config.toml
num_classes = 37
orthogonalizer = "newton_schulz_5"
decay_fraction = 0.3
adamw_weight_decay_other_params = 0.01
Rows from block 2 of a small audio frame classifier, named by matrix and row number. Rows with one number within an expert belong to one neuron, the router's apart. Each number is 128 + 24 x the weight over its row's rms, rounded and kept within 0 to 255. All counts start at 0. After the name is the row's rms in percent of the matrix's.
After each expert's rows are labels from the 100 clips, of 14848, where the router gives the expert most weight on average: "responds to" is what is common among them. Only what is clearly more common there than usual is listed. The data: Morse code for random letters and digits, with fading, noise and interfering tones. In brackets: how many of the 100.
# router: router (model.blocks.2.mlp.router.weight, 8x256, trained with AdamW), inputs 87-115
# up: expert up (model.blocks.2.mlp.up, 8x128x256), inputs 87-115
# down: expert down (model.blocks.2.mlp.down, 8x256x128, transposed), outputs 87-115

# expert 5
router.5 129 [146 142 176 128 140  91 128 130 165  95 141 190  98 157 156 132 133 116 151 166 174 162 183 140 162 140 175 160 122]
up.0 116 [128 128 133 128 128 130 103  97 168 128 128 128 128 128 129 128 128 128 128 128 128 128 130 128 158 128 128 128 128]
down.0 112 [128 128 128 128 136 128 128  78   6 128 128 128  57 138 128  86 131 128 128 119 128 128 128 128 128 128 128 128 128]
up.1 094 [152 128 128  43 128 128 128 128 128 128 155 128 128  80 128 128 128 128 128 128 128 128  90 128 128 128 128 128 128]
down.1 084 [114 167 128 184 128 128 128  62 128 128 128 128 128 128 128 128 128 190  32 149   5 128 128 180 128 128 128  40 128]
up.2 128 [128 128 129 128 128 180  70 128 128 103 128 128 248 128 128 128 128 120 128 192  85 112 128 118 128 128 128 128 116]
down.2 125 [174 128 128 128 128 128 128 133 131 177 128 183  80 102 128 128 128 153 103 128 171 128  53 128 128 128  82 128 128]
up.3 108 [128 128 128 128 128 128 128 107 128 128  87  49 128 128 128 128 128 128 128 131 128 128  88 128 171 128 128 128  47]
down.3 093 [128 128 128 128 128 128 101 128 128 128 128 148 128 128 128 128 125 128 128 134  75 128 134 128 128  87 169  91 128]
up.4 085 [128 128  75 128 128 128 128 128 128 128 128 128 128 128 128 128 128 128 128  72 128 128 128 128  97 128 128 128 128]
down.4 111 [128 128 145 128 173 128 112 128 128 128 128 128 199 128 128 164  58 128 182 100  91 128 128  49 128 128 130 128 216]
responds to: speed: slow (74); reverberation (33)

# expert 6
router.6 091 [151 143 131 133 151  83 158 151  94 138 154  95 132 143 138 129  94 156 169 122 100 131 124  84 154 114 161 131  94]
up.0 109 [128 113 128 128 128 128  59 128 128 197 128 128 128 184 128 128 110 128 128 128  30 128 128 128 128 128 128 128 128]
down.0 121 [111 135 128 128 128 128 128 102 128 115 128 128 128 128 128 128 128 122 109 128 128 128 128 128 128 128 128 128 128]
up.1 077 [128 128 154 128 128 128 128 128 128 128 128 128 128 128 128 163 128  90 128 128 128  92 128 128 149 128  89 128 128]
down.1 082 [128 149  53 128 136 128 128 128 128 128 128 128 128 128 128 128 159 128 128 128 128 128 128 128 128 128 128 128 139]
up.2 082 [128 128 166 118 128 128 128 124  96 128 128 128 126 175 128 128  49 128 181 128 128 127 146 128 128 128 128 203 128]
down.2 088 [128 128 185 225 128 128  77 128 128 186 128 117  57 128 169 128 128  67 105 128 128 128 128  65 128 140 128 128 128]
up.3 087 [147 128 128 144  96 128 183 128  86 128 128 128  52   0 160 188 128 156 136 100 128 128 157 128 128 206 128 128 179]
down.3 102 [128  72 200 128 128 146  42 128 128  25 128 128 128 128 128 128 128 128 128 128 151  97 128 107 128 128  95 128 128]
up.4 102 [128 128 128 121 187 128 128 128  83 128  76 128 119 141 128 233 128 128 128  62 128 128 128 176 128 128 128 128 104]
down.4 116 [128 136 128 128  62 128 141 120 128 128 204 128 128 128  63 128 128 128 128 142 128 128 211 128 137 128 128 128 128]
responds to: reverberation (94); clipping (25)

# expert 4
router.4 106 [150 115  72  97 171 170 119 156 137 157 153 124 161 106 145  99 144 128 150 119 100  97 185  98 115 178 139 117 170]
up.0 102 [128 167 198 128 204 128 128 128 128 128 128 128 128  79 128  70 128 164 150 128 160 128 128 128 128 128 128 128 128]
down.0 091 [128 128 128 132 128 128 128 128 131  37 149 162 128 159 128 128 128 128 128 128 128 128 172 168 128 183 128  98 128]
up.1 082 [128  66 128 170 128 112 128 128 128 128 224 128 128 128 128 128 128 128 128   7 128 128 128 128 136 128 128 161 128]
down.1 085 [128 128 128 128 126 128 128 128 128 128  30 128 128 128  26  95 128 157 128 128 128 128 128 118 128 128 128 128 128]
up.2 077 [187  99 128 128 231 128 158 128 128 136  93 128 128  43 128 128 128 132 132 100 128 128 134 176 128 128 128 128 150]
down.2 089 [128 128 128 128 128 173 150 128 128 128 128 128 151 128 168 128 128 128 100 146 128 128 128 128 169 128 128 128 241]
up.3 096 [160 128 104 128 128 128  82 128 128 128 128 107 247 113 128 128 128 128 128 177 128 128 128 151 141 128 128 128 128]
down.3 112 [ 96 128 140 128 114 128 128 128 128 113 128  86 128 128 161 128 128 128 131 184 128 128 128 128 128 128 128 128 100]
up.4 190 [138 154  41 128  78 103 126 128 144 128 128 140 116 128 128 130 128 126 128 128  96 128 128 158 128 126 128 128  97]
down.4 152 [128 225  60 128 128 128 128 128  98 162 121  89 114  96 128 127 128 126  95 128 128 102 128 128 128 128 128 145 128]
responds to: speed: slow (78); mains hum (56); the character "e" (34)

# expert 2
router.2 100 [127 130 130 144 133 146 103 125  99 166  77 130 117 119 162 149  98 143 119 120 152  92 120 133 125 149 141 117 107]
up.0 093 [128 104 128 128  74 128 112 128 128 128 128 128 128 128 128 128  98 128  63 128 128 128 128 128 128 128 113 128 153]
down.0 088 [128 128 128 128 165 128 128 128 217 128 128 128 128 128 128 128 128 128 165  70 128 128 128 128 128 128 128 128 128]
up.1 091 [128 128 128 128 128 128 128 128 128 128 172 105  50 128  23 128 128 128 128 128 128 128 136 128 128 128 128 128 128]
down.1 097 [ 77 128 128 128 128 133 128  86 128 128 185  86 128 128 128 128 128 128 128 128 119 128 128 158 128  94 172 128 128]
up.2 091 [128 128 139 128 128 128  83 152 128 128  80 128 128 128 128 128  74  60 128 128 128 128 128 128 128 153 128 114 184]
down.2 082 [128 128 128 128 128 144 128 128 128 128 128 128 128  60 116 128 128 174 128 128 128  95 129 128 158 128 128 213   9]
up.3 096 [128 128 128 125  91 128  64 113 108  80 128 128 128  19  69 128 128 181 128 168 249 128 128 128 111 128 128 128 128]
down.3 104 [153 128 120 128 128 128 195  97 128 128 128 165 113 128 128 122 141 128 128 128  31 128 128  48 166 128 128 128 101]
up.4 177 [128 128 128 128 184 128 128 128 128 128 128 115 128 128 169 168 128 131 128 128 195 163 128  52 128 146 137 128 133]
down.4 162 [128  97 128 128 128 128 138 128 128 128 128 125 128 128 128 106 128  84 149 128  14 128 128 143 128 128 128 128 128]
responds to: speed: slow (70)

# expert 0
router.0 095 [105  94 125 153 100  99 146 106 132 142 129  87 129 143 134 130 125 141 109 111  64 157 125 147 140 134  99 138 100]
up.0 104 [153 128 128  83 128 128 128 128 128 205 102  75 128 128 128 128 128 241 156 128 128 128 127 128 128 128 145 128  90]
down.0 101 [128 128 128 128 128 136 134 106 128 128 128 122 128 128 128 128 128 128 128 128 128 144 128 134  57 166 128 128 113]
up.1 099 [128 126 128 128  81 169 128 128 128 128 112 128 128 172 128  79 128 177 128 128 128 147 128 128 128 100 158 128 128]
down.1 090 [128 125 128 128 135  98 128 128 128 108 128 128 128 122 128 128 128 128 128 128 149 128  95 191 128 128 128 128 128]
up.2 110 [128 128 124 128 128 128  94 128 125 128 128 128 128 205 128 128 128 128 128 128 100 128 128 145 128 128 128 127 128]
down.2 121 [128 128 128 128 147 171 128 131 128 128 128 128 128 128 128 128 128 128 128 128 114 128 146 128 132 128 128 128 128]
up.3 146 [128 138 128 128 128 128 128 117 128 128 132 113 128 158  85 128 128 185 138 128 128 128 128 186 128 128 128 128 128]
down.3 134 [ 79 128 143 128 129  72 180 145 103 173 125 128 128 128 128 166 128 128 194 148 136 110 150 107 105  93 144 128 128]
up.4 073 [128 128 128 128 103 123 128 128 128 159 128 104 128  75 128 128 128 128 128 128  29 128 128 128 128 128  96 128 128]
down.4 075 [128 128 128 128 128 128 128 128 128  78 128 128 128 128 114 130 128 128  98 128 128 128 128 128  77 128 128 128 128]
responds to: fading (99); pink noise (72)

# expert 3
router.3 091 [ 88 144 181 107 130 130 160 136  88 166 114 128 166  97 135 133  85 132 130 120 136  77 121 142 128 123 112 145  98]
up.0 085 [128  17 128 128 128 128 120  66 128 128 123 135 128 123 128 128  71 128 128 124 128 128 188 128 128 122 128 128 128]
down.0 082 [128 152 128 128 159 128 128 128 128 128 128 128 128 170 128 128 194 158 128 128 140 128 128 128 128 128 128 102 128]
up.1 097 [111 181 128  71 128 128  59 128 128 128 128 128 128 128 128  81 128 106 128 128 128 128 128 128 166 116 128 128 128]
down.1 099 [128  24 149 182 128 167 128 128 128 128 128  47 128 128 128 128 128 128 154 132 149 128 128  64 128 128 132 128 128]
up.2 116 [128 150 128 100 128 128 128 128 187 128 186 128 128 128 143 128 128 128  83 128 128 128 128 166 128 128 124 128 132]
down.2 101 [128 128 128 128 128 128 128 128 112 109 138 187 128 128 128 128 128 125 128 128 128 128 132 128 128 160 128 128 128]
up.3 093 [133 128 128  92 192 128 128 128 128 128 128 128 128 128 128 128 118 128 128 116 128 128  21 128  71 183 128 128 128]
down.3 098 [128 128 128 128 125 128 133 158 128 128 128 171 128 125 199  66  49 128 128 128 128  72 128 128 198 128 128 137 121]
up.4 105 [144 128 128 128 128 128 113 128 128 137 128 128 128 128 120  76 122 128 115 185 166 128  72 128 128 128 128 128 128]
down.4 110 [128 128 128 128 128 128 128 154 135 128 128  92 128 128 128 128 128 136 128 128 128  96 128 128 128 128 128 128 128]
responds to: reverberation (81); speed: fast (77); mains hum (62)

# expert 7
router.7 095 [135 119 129 116 110 138 113 103 139  98 155 146 145 138 158 126 143 163 117 156 124 123 105 137 156 144 128 161 158]
up.0 098 [ 93 128 128 128 128 128  23 128 128 128 130 128 128 128 179 128 115 128 128 128 128 128 128 128  85 128 128 128 128]
down.0 106 [128 128 128 113 128 128 128 148  99 128 128 128 128 128 129 128 132 180 128 128  37 128  83 128 128 128 128 127 128]
up.1 099 [128 106 128 128 128 117 179 128 128  94 128 128 151 128 146 128 138 128 128 128 128 128 104 128 128 128 128  90 101]
down.1 110 [128  97 128 128 115 128 128 108 128 128 128 128 128 145 128 128 128 128 128 179 128 128 128 128 128 128 128 128 128]
up.2 126 [128 128 128 128 128 128 127 128 181 128 120 128 128 103 108 159 128 130 111 128 112 128 128 128 128 128 145 128 128]
down.2 099 [132 128 118 200 115 128 155 128 128 128 134 128 128 173 128 128  77 198 128 128 128 128 128 128  62 128 139 128 128]
up.3 090 [128 186 128 128 128 128 128 128 128 135  99 128 144 118  99 198 126  46 102 150 136 128 184 128 128 128 128 128 150]
down.3 081 [128 128 128 140 128 128 128 129 170 199 128  64 128 128 128  68 128 214 128 128 128 128 128 128 128 191 128 128 154]
up.4 104 [128 128 128 166 128 128 128 128 128 128 128 128  99 128 128 220 128 206  61  28 128 128 196 128 128  85 103 128  39]
down.4 104 [127 128 128 179 128 128  79 128 200 128 128 128 128 154 128 128  87 128 197 128 128 128 128 128 128 128 128 128 197]
responds to: speed: slow (82); the character "0" (46)

# expert 1
router.1 086 [154 132 121 138 119 144 150 115  85 148 164 148 161 115 112 116 134 122 186 118 131 118 154 121 111 139 153 146 141]
up.0 096 [128 128 129 128 128 128 128 128 128 128  69 128 128 109 128 128 128 128 128 158 128 128 128 128  91 128 102 128 128]
down.0 103 [128 128 128 128 128 128 128 128 124 128 128 188 147 128 128 143 128  83 128 128 137 119 128 128 159 128 128 151 206]
up.1 100 [188 128 128 128 128 128 118 128 128 128 128 128 128 152 128  79 128 136 128 181 128 128 128 127 128 128 188 128 128]
down.1 097 [128 128 246 128 128 128 128 156 128 119 128 143 128 128 128 128 108 128 157 109 134 128 128 134 128 128 128 128 128]
up.2 095 [181 128 150 128 128 128 128 162 128 128 128  87 128  60  84 128 140 128 190 100 128 103 211 151 117 128 128 128 128]
down.2 101 [128 128 226 128 123 128 121 128 128 128 128 128 128 166 128 128 128 128 128 180 114 133 128  95 128 128 128 124 128]
up.3 085 [214 128 128 109 128 124 128 128 147 128 113 128 128 128 128 128 128 204 128 128 128  88  53 128 128 128 128 128 128]
down.3 084 [128 128 128 128 146 128 128 128 128 128 177 128 128 128  50 128 125 128 128 128 128 128 188 128 128 128 128 111 128]
up.4 072 [128  51 128 225 128 118 128 128  95 128 120  82 128  89 128 118 128 128 128 128 144 199 128 128 128 128 128 128 128]
down.4 072 [ 93 128 128 118 128 128 128  87 181 128 128 128 128 133 105 128 128 128 128 128 128 128 103 120 128 128 128 128 128]
responds to: reverberation (100)